A small image autoencoder, trained from scratch: 48-pixel images, 97500 training examples.
Rows from block 1 of the decoder of a small image autoencoder, named by matrix and row number. Rows with one number belong to one channel. Each number is 500 + 25 x the weight over its row's rms, rounded and kept within 0 to 999. All counts start at 0. Numbers have three digits each.
After each channel's rows are labels from the 100 images, of 14976, where the channel reaches its highest value: "top examples" is what is common among them. Only what is clearly more common there than usual is listed. The data: made-up ball-and-stick molecule models. In brackets: how many of the 100, against the usual share in percent.
# convs0: first 3x3 conv (decoder.mid.1.convs.0.weight, 128x128x3x3, each kernel summed), inputs 0-127
# convs1: second 3x3 conv (decoder.mid.1.convs.1.weight, 128x128x3x3, transposed, each kernel summed), outputs 0-127

convs0.35:508503496522484496506488509495495459498495507478478515494498465472495492500479480487448533495500501521464525495493489492475427513453486497503491501465443447468499475483454498494529507461489484494462483364487449494499495509482495498491469514537498502497532479500514498512474468478525496494491492471483500491467500480523492485487518495530507497504527500466527505494493477479487508440498
convs1.35:505459502508510506509500516482544498488511520553524520528465500518457515411512458517514487513516505487487527514478479517465515517516503481502479490507560497488495496445513486487498483505522503500532509512508477474488503492555495494446531519501483521519439485496479528483510520481467432515513496512524504480527486487509480502497501499490490517499476475519484493528496513564510457571540
top examples: yellow ball (79 vs 41.4); balls and sticks (70 vs 33.9)

convs0.43:492498491503464463512509553504563422462525521489497510526509507471545548525521493501484515526501525527502521496466525492468516481526500529519502500466485464495488515512447527528501491476454524540522512419501506525509520482518463501502474510525513531527502517526547498527511505505524510471537508521507505486492528513517490529528468526484477504504484517485534509497480542502485531531504
convs1.43:548479519526502499525511508513547511513488486565495507546489491531485494407476461506504486484509504490498538527513474498490493504513499444486474494511539480478497482445509494491520466488503509510540502485490457502481497509565513485450513517549477510486453489493483541506512495476516454524486502509532533510495482483498481486480498519503498519499498478530510505516526496549515472540549
top examples: space-filling (99 vs 32.9)

convs0.56:495516523469575505533511501509502486505509520483496516514477534503480537524493544538536512491499482501501476515511537447471516500533494472508534531527514485499481512507530532505530544491527519528557524503504530543484533533518522486497470462501508488521504488493504518501565530538543504482513495510505500532500505513496504493497470545501490538447469506517479514531544557520491484533516
convs1.56:516485517529505501535514498503555508506497495562491527557475496495500506463496448511492489500502497485495557538500474503503490495509499473478468498503552491488505470443484507505514449501495513510528495495496475500494490491568495486436490500542479501492451506509465564523495487479499491538495501511546542495503495499509495504501517522507498521502508475506524504534499491551504454515574
top examples: dark backdrop (86 vs 49.4); space-filling (81 vs 32.9)

convs0.26:492515528443478505498491496499521486517501510499500447449490517526494472465523500527499457531507513484482479490501503504451512552492524492460496433476502462516474471509527467503463500494586471531475461509520505461497470488495474499465544504471459454469508511522475498491493510516506495487469522529484496469503468493485460521475474465461480487506505489506508493542524484497497508515512
convs1.26:511507511494484486542520522490531516486514512546493544543451489475510511494486457518514481485474485486495560544494476508490486497517492491478471477521544525483493469456497510514516450517478520512518493515480493507491483512553488487438467494530490502506458501490487570529516486489491477528528510516547519512488510519516504491494534518494516533502520482491514483545494543542498465514570
top examples: small balls on sticks (61 vs 33.2)

convs0.16:487459488497510480509495533501535452484509519486478539498497476471488522506458486484417510460479501498472492477444489508444475500489480509536482479497488426479466490479468518501539501471494491479504485384483501478497510505492506505496490504507490480535485488477471503520516487486532498483497509504491507461476494497505467477471515500498449491485490496486479529520525537491514501498506
convs1.16:531509503471501487505503493525508489494501465472508503475538458485494475430473526487462503534528528503460481483507503492492477507515543444501504479511480452512546502520444527538539515480494489509497488489483481517499501484457479504532488489516486463478528506573479473523478512533477503494479519509477511505440483488499495552462493502478498483524520493470507496488454513495461517512444
top examples: blue ball (100 vs 65)

convs0.7:515486511541530499477511573482494492484550532526534524517483539479496519500506516546503526481485482499501483496489525495538510489510515543502505508511527494485487499481526487468518536531520522541531530494488511518481482521506518495465451509512523561537495472479508471501567537492536482497513487538497471521524512511553513476511515492527482503493470505504509462511513585518498496531479
convs1.7:516487525531514495540513486498549508516493492558489519560474508504501497473490448514495492500504506481488555534511477507497488494506500483475471497501558495491505466441482512512529457496506512512525492482497481494500485493562495493434505510542478500483454513510456562514483492480498503538485508513548540492494494499484499497495505519505502513502504477493525503526503487552502452513576
top examples: blue ball (100 vs 65); space-filling (89 vs 32.9)

convs0.25:480470538465511492485507476473443463498503489481493505507512462481466457487484528522442502499480509512514470474495499443491535446519499499487513493464503476459477499474465503475519510472514484529508533428486523508474466493465486481482482498492468491526546481486465502462523487477501495471459460500455472510504474469464465489481463489487474491502482507484491460481487477508509487495463
convs1.25:477478528488486517521496494455499490517502478472524483514504522462516482553508490511519485479520495501485513476546497557447502541483524522470486455481521476524493469493515558537558516516510483514490496548502503483519491512466501495504524543513505466504499517486462476485493508558504520496509543529494514442481442461445521499510482512484478492449492489517498484510490520512474475480495
top examples: balls: twelve (26 vs 10.5)

convs0.87:507480484482426513480489549466529472522479505527519489467485513495568514485542504506509498485461523506513484442524525510497533547488504478449497508442489499483483506499504486480504454540487494526478501508514466469488497465459486501474482538485544504481484488493519482497516527505505470511521485552519499450486499515490508496483486471479485525494492501508542429534532505497502516510495
convs1.87:495485517535523488540508519497551507490514501560486527549484487494492491496468457515492486504511519477484549531495470497502484475516507500484470505512548490499519479436476526504517449491503513513530495486501486494512486518566505488439490510525480517502457521501450551519500485478508495514478501514549528504500522502497500497494518522495507530508495478492537499531514513550500441501576
top examples: small balls on sticks (64 vs 33.2)

convs0.118:469470500517479505483449550451480446499468481528485496474486495478466464470474460527498470473491504471471502504522470505527490576476508527482472485491509485513486462464486493489508507493484455479470491475468467526494473465495543481499517512495448508522454477495491503493471493471535465483498518480469469530474493500492489485489488456463515474488487462547477485471521509503494501505482
convs1.118:536509501488513493457500484497486500480513479491497460489550499490495469430513547480484505498487504494557453447520526523513486493503514447503529509468446495498486525510475481487466549501493492499507489493501486479517493512452489520549499501523503513469545514484522443478461508517466473467490503491462475467517502471476492495524493492529522479510493524502522492453496500465464525513441
top examples: balls and sticks (64 vs 33.9)

convs0.49:484483499479462487497493515551557469461531466467468506507540470457493539517465507467451483469531549507473516470485504510483500529518503507499515497546462491499543510523449558534501486477476499520513491469482499518509530492488513488514492515505474479491490473512488486545465482523521480471536504516511518474478554513497487525528459531481501524529476503479508513492491522505534526461492
convs1.49:541490512537507493527507527489542510500502490572492509545498495495508490405514461504519484504484499491510534525507470496491496505511499443493473508491530517487493493445488495491503460503494509508540508503497455507489501512570498484451504521546478523489452495476469541491514480482497448501515490504532528495501509489482478492466504521498496532491481479527516504519507508544502468536551
top examples: dark backdrop (100 vs 49.4); small balls on sticks (72 vs 33.2)

convs0.115:484521512452435475523484481500436415464509475467521511501502521530498488481508483498515482547498538482511487529492497457495475542504525508489500488434490455528479495495504470525515462483514469510479514443527497526509502495513475508493528526529474510503486509493546515479496501513497492502498514517504503514477485502480492535463423483489511486527543484509509512500519459497496526515517
convs1.115:531491513524509505529515521509555508489505483575493515549483500482498500439490454511495485495510491488502543531501458501503489495512504452477465503507531498473497477443488508489500453504488512512538497508493458491474492507559507479454491506547486537489453492500470550520502489483502467523493496507548530496511508493515491492495514527505500546496499471511523499534505513547496461525554
top examples: balls and sticks (61 vs 33.9); balls: three (43 vs 9.8)

convs0.28:493538528392491496509502455521483502513506481481553452506490541534473470488523512522522501543516496519494479517517510501490531508506485455484501443508523494533498501518527461516455543518546491515512501537536521469489521491500479487475518449518503464496520527534519504492507518538483518493498528518519503485527468477484507526498465525506503527506525505496498526514469468517499489530521
convs1.28:508484512537504502539511510496546504499505499564492533554470499498507507478496449512503489492494491484495554540493473500504492498509488483478468500509550509485499470444488507500513447511488513507527505502495479507490491501570502481438490507537484517498451490489466570516510488471502492540507499506548537514503511506518498496496521522498501525495504476502521502535504514547500451513575
top examples: balls: three (27 vs 9.8)

convs0.6:486456488515555514455507500466443471505457511509501470512478494475465437497490495539497498492485476488515452479482511443480503460485493522472497490496503474485515494462487480473468508484482480518518511481485537511501487537495510500454491490479519512537490514495504500454535489470472448510466469488495472515506470458494490472519498485473477506497467490491482467493502527500469450517430
convs1.6:494468533504522466497502461452509527530460471493510467507482533535519539496487491514488497475537520487513507479564499510446494509504535497460485490466515494517469480491481519511567521498560493519497489493516496461504476519462495488519502499520492526480504538497475491503505508544463486524425516521507509422518468461503520517505500511535485490461491489505508484512511495496482481514462
top examples: balls: twelve (26 vs 10.5)

convs0.57:461531490502571486542484469498479482467505513487469504502457536526487476490498504487553520518502500492452476503495531423490503508516516476495539546536477513528515503513530518513519499503532491533521530488517540558495522524480487503509498483504473473484475509501526499484527533527496473499533486500478507551474487502490489505467453526499520532466462479504472476519533516506494496548530
convs1.57:518486517532503498533515495510557511509499483563491528556476494489499505472488450513485489496513504483504560537499467503504486498511507474475466508505545495487512471444470518502510446492496514513530506493492473496503491494566498482440491497542481500494454505502466555528488483484497491527484499510550537497505509504514491504495518525504499528504509472504526503536496499549500457507572
top examples: space-filling (69 vs 32.9)

convs0.103:519516483500573513475512507496517532536521571558485521488486480491491487478483520497467505508478494500454520521472510521531523433486506476489526543511511479482536497518543476499456501499513520536513524475506516480516478488507506538512485538482515482434528526511480484518533511466490500536498531495512513535504534518511536493521559488485463482489494510477513481510530521499474511508535
convs1.103:495489510511480488544516461499528504492486501529489532543444504497521517560483461514511496488491490484491557546508479499487492529500478533473474494513556526472493463476517528520522461511492513505499478496502508485496481500541507487446488488511499528499471490503505567508481489468507545557492515507548534492479507524531513490482542518518505508517524479467505498537475501538514478485566
top examples: balls and sticks (61 vs 33.9)

convs0.42:478459487498472472421489509472487469473479486484446478528506482463504478495464508479489506530469499525524514509512472458524502478514498526514511472526497481493518500486470466462475465483475485538490503472471498527503526502484507506480478473465475518476489469473473466493470473496454476434486463484474488494463493505455464479493501517492549532499514502483495495478468476501500491445466
convs1.42:562474508510487484499511487499512524477479468539507487503540484535525482372500507482514487463493513499523491477523506509494485502530510409501505534472476502495464522486504516464513494513487505510537501495489460503510497518523507481503493517551487512490491499493513485500524476518526429482485497506486514508485491454463474473488507503509489506488494511518517495492555522491466509533483
top examples: space-filling (85 vs 32.9)

convs0.38:519513485514473494465520484496515532527470506524502516505508508483543493524498524465507512487478493516539538524487524539535523487527477482521502544512503527513529516524495485493453489514464528472507519516490482533514516492512499491485444491488542514507509523487514504518516480501458525487515448501532522542504529528506535509532592520486517543528561527482507490504448553471494500491505
convs1.38:501489533545520493539506494490547494484501489556488497552482500527498493513502453508525496500498488486472545542502469501490491502507461494475470500502549496476497474438510516495506457522498514507513492508503477491497489510568511481441513518529484543484454501511483559491500486468521521540501499499544549493497515498498507494484525525493477523506481474493516494522514486549510472500578
top examples: balls: eleven (27 vs 10.1)

convs0.41:515466516491523480450508527490496495500491491489491431543450476452502472512477518481528514499456468549461522491498506477453492515481473490465509477488484499495521497474472485466478479492451493523508494486463532507496513496459495518490496462486504494486457503466486467460473491507459435492492475495476507466470495498503490452523523529499505533474483516472513510481460474481501472464464
convs1.41:546488489532497461494511481493456537494477498490498484481515501541567469440507528482544490457490516497562461472527526495497486511527480456511529534488478530510470523525514492476486535511494510497494483496499490513516491519497526504526468490513486526492509488496521445472546496523532461497501485511451483537489521469485471477484521478483506484504482528519494495467551507472466521538464
top examples: space-filling (87 vs 32.9)

convs0.83:498460532500481481528494503480481427492487483473466525502476484471490483494468505514462499498502500464486485476506492480481402511515510502489498505499475448496494511473488490471519507454514484519499499386495524509490448529491499483490491521517490510505489488478477485507496475489506461489480478508485485480479503473478487467499481466499455445493479499492493465472511504469476499495458
convs1.83:516494534481498514468499502501549510527482491534522444525499530502452464435505479520483499476524475501489526494506481530480501485481520469462477451500511455486512459467488487536510522515497485507519493558536461455487484530475484510483557517551512515466480545512475515485470528525456477499481510508502505452526487471501530522509475519492487501474481477503504477497486513532504478526493
top examples: yellow ball (80 vs 41.4); balls: twelve (31 vs 10.5); balls: eleven (28 vs 10.1)

convs0.36:489465461521461489525442502458469515471497546480506577464514478486505509507486470482471474485492514493488505537504494494522502478513507527559481523516549497474504492491462527472550479521487491520512549445498484505515497469521499465489472525507464505533533483494501487530507484454528516466509530487485495499504533507543479499504548470541475493499505465512511527513514526526488495513487
convs1.36:568525569515539502529519509490542522473479477538475461527499491530493483421522483515537487511533498482495511511516493504472478504510482434471488507488515480489481482476513471509506505506486522530547476503479463504482478499536510505446517518568470522444467523512495502503484495496520476513490479520496526476507485485464487477474479518503478483488471491518515497484500476528475510523511
top examples: blue ball (100 vs 65); space-filling (62 vs 32.9)

convs0.80:505498486515504492504497520460505489529464486548539474479465525497514481526488507500458503467461479490530483472494514497475521570462501509457533511496504474499539461520489502471522483539490495510524508498481500456468523458466484524483490513463477531503503454474473494476552503495548464495522502501486489469502472500501536484500524498485471546473511533543484457496485507525479473521446
convs1.80:496476515542526491528510501486543519494497499557485519549476491499487498489496448510501489509500518477479557536512472498516487482517515502484466509504552514501495481436489508508523449497506515512529492470513486507521485520557503481447503509521487528496449504523462547511483487483490497533474506507555530499495488496490498485508519518517519527499489474487525501536514522552507445510575
top examples: small balls on sticks (66 vs 33.2)

convs0.79:487491479488500506451499456516461473480469500462489433451478446467480448470466522470468502486472484491507479522473512462487448519494466454491517514485478462469507480497470495503468480475474512531516521464485500476470485493493513476477496504462489474484517478480477466467494459484505497510452475479466478512468483493519459490499515477489455483479486511490508487497477510483464472497482
convs1.79:529495485518525497530509473471527485504499540570502511538485509505495527419506466491501499538478454504508507515498489462509516495499470446492482499509524528469458490465500477490500481519493502490529499496486442496450501484548523498470507487542496531475458516510501553496496496468478458544534488490516528501499505479519498466490521511485527516529502487452504515520486500526515490546538
top examples: small balls on sticks (71 vs 33.2)

convs0.2:478467463495495536506447477449479474479515481479489562503494510462480514495489445513453494453476482481483478494522479525507457523491474522550504520510494459473478483464472517479543512483494463497492500452490478478468478492479516479459486524517472503522485464473492462507491484453550495518492515502469501472496476491492491459488490491489448487466479486522481474509511532497482483512476
convs1.2:489513482467494506465483495502445513498495514438509475450526507493504494515493551490486519502515519516506445456497526503505511506486512515516531520508451494511505523553506472522500557473508481488463501483492519504504512490427509521564509499472516479491550513503519435498500521514497514478491504491453468491491484498496503507503479482496509473499502522500478504463480490454487538490420
top examples: blue ball (98 vs 65); space-filling (86 vs 32.9)

convs0.84:488495505485481500466489492464528471501489524523552458453492525494534493524538481491515463492479503497488482470521528522443520539473515508454490462503482491507503465491519527493532478538528476526477502527526491508528502527474474483466482525464512480511512509503478487492521490531489480488508462507509510455474457482480497502493483468474499545482514516491507406553463544495495509498483
convs1.84:506483512542509488533510512493544511493504498557489536551475496498503500498473456517495489498502520479481552532492476494500483484519504495483473508506550499497515478442468510498521447491500511512524487489498489481507487491569501483437494499527481518506456504503454560523511484478513493526468500514546532501498520504528505504486520518489480524504505482488530497533519513546496448504580
top examples: balls: twelve (27 vs 10.5)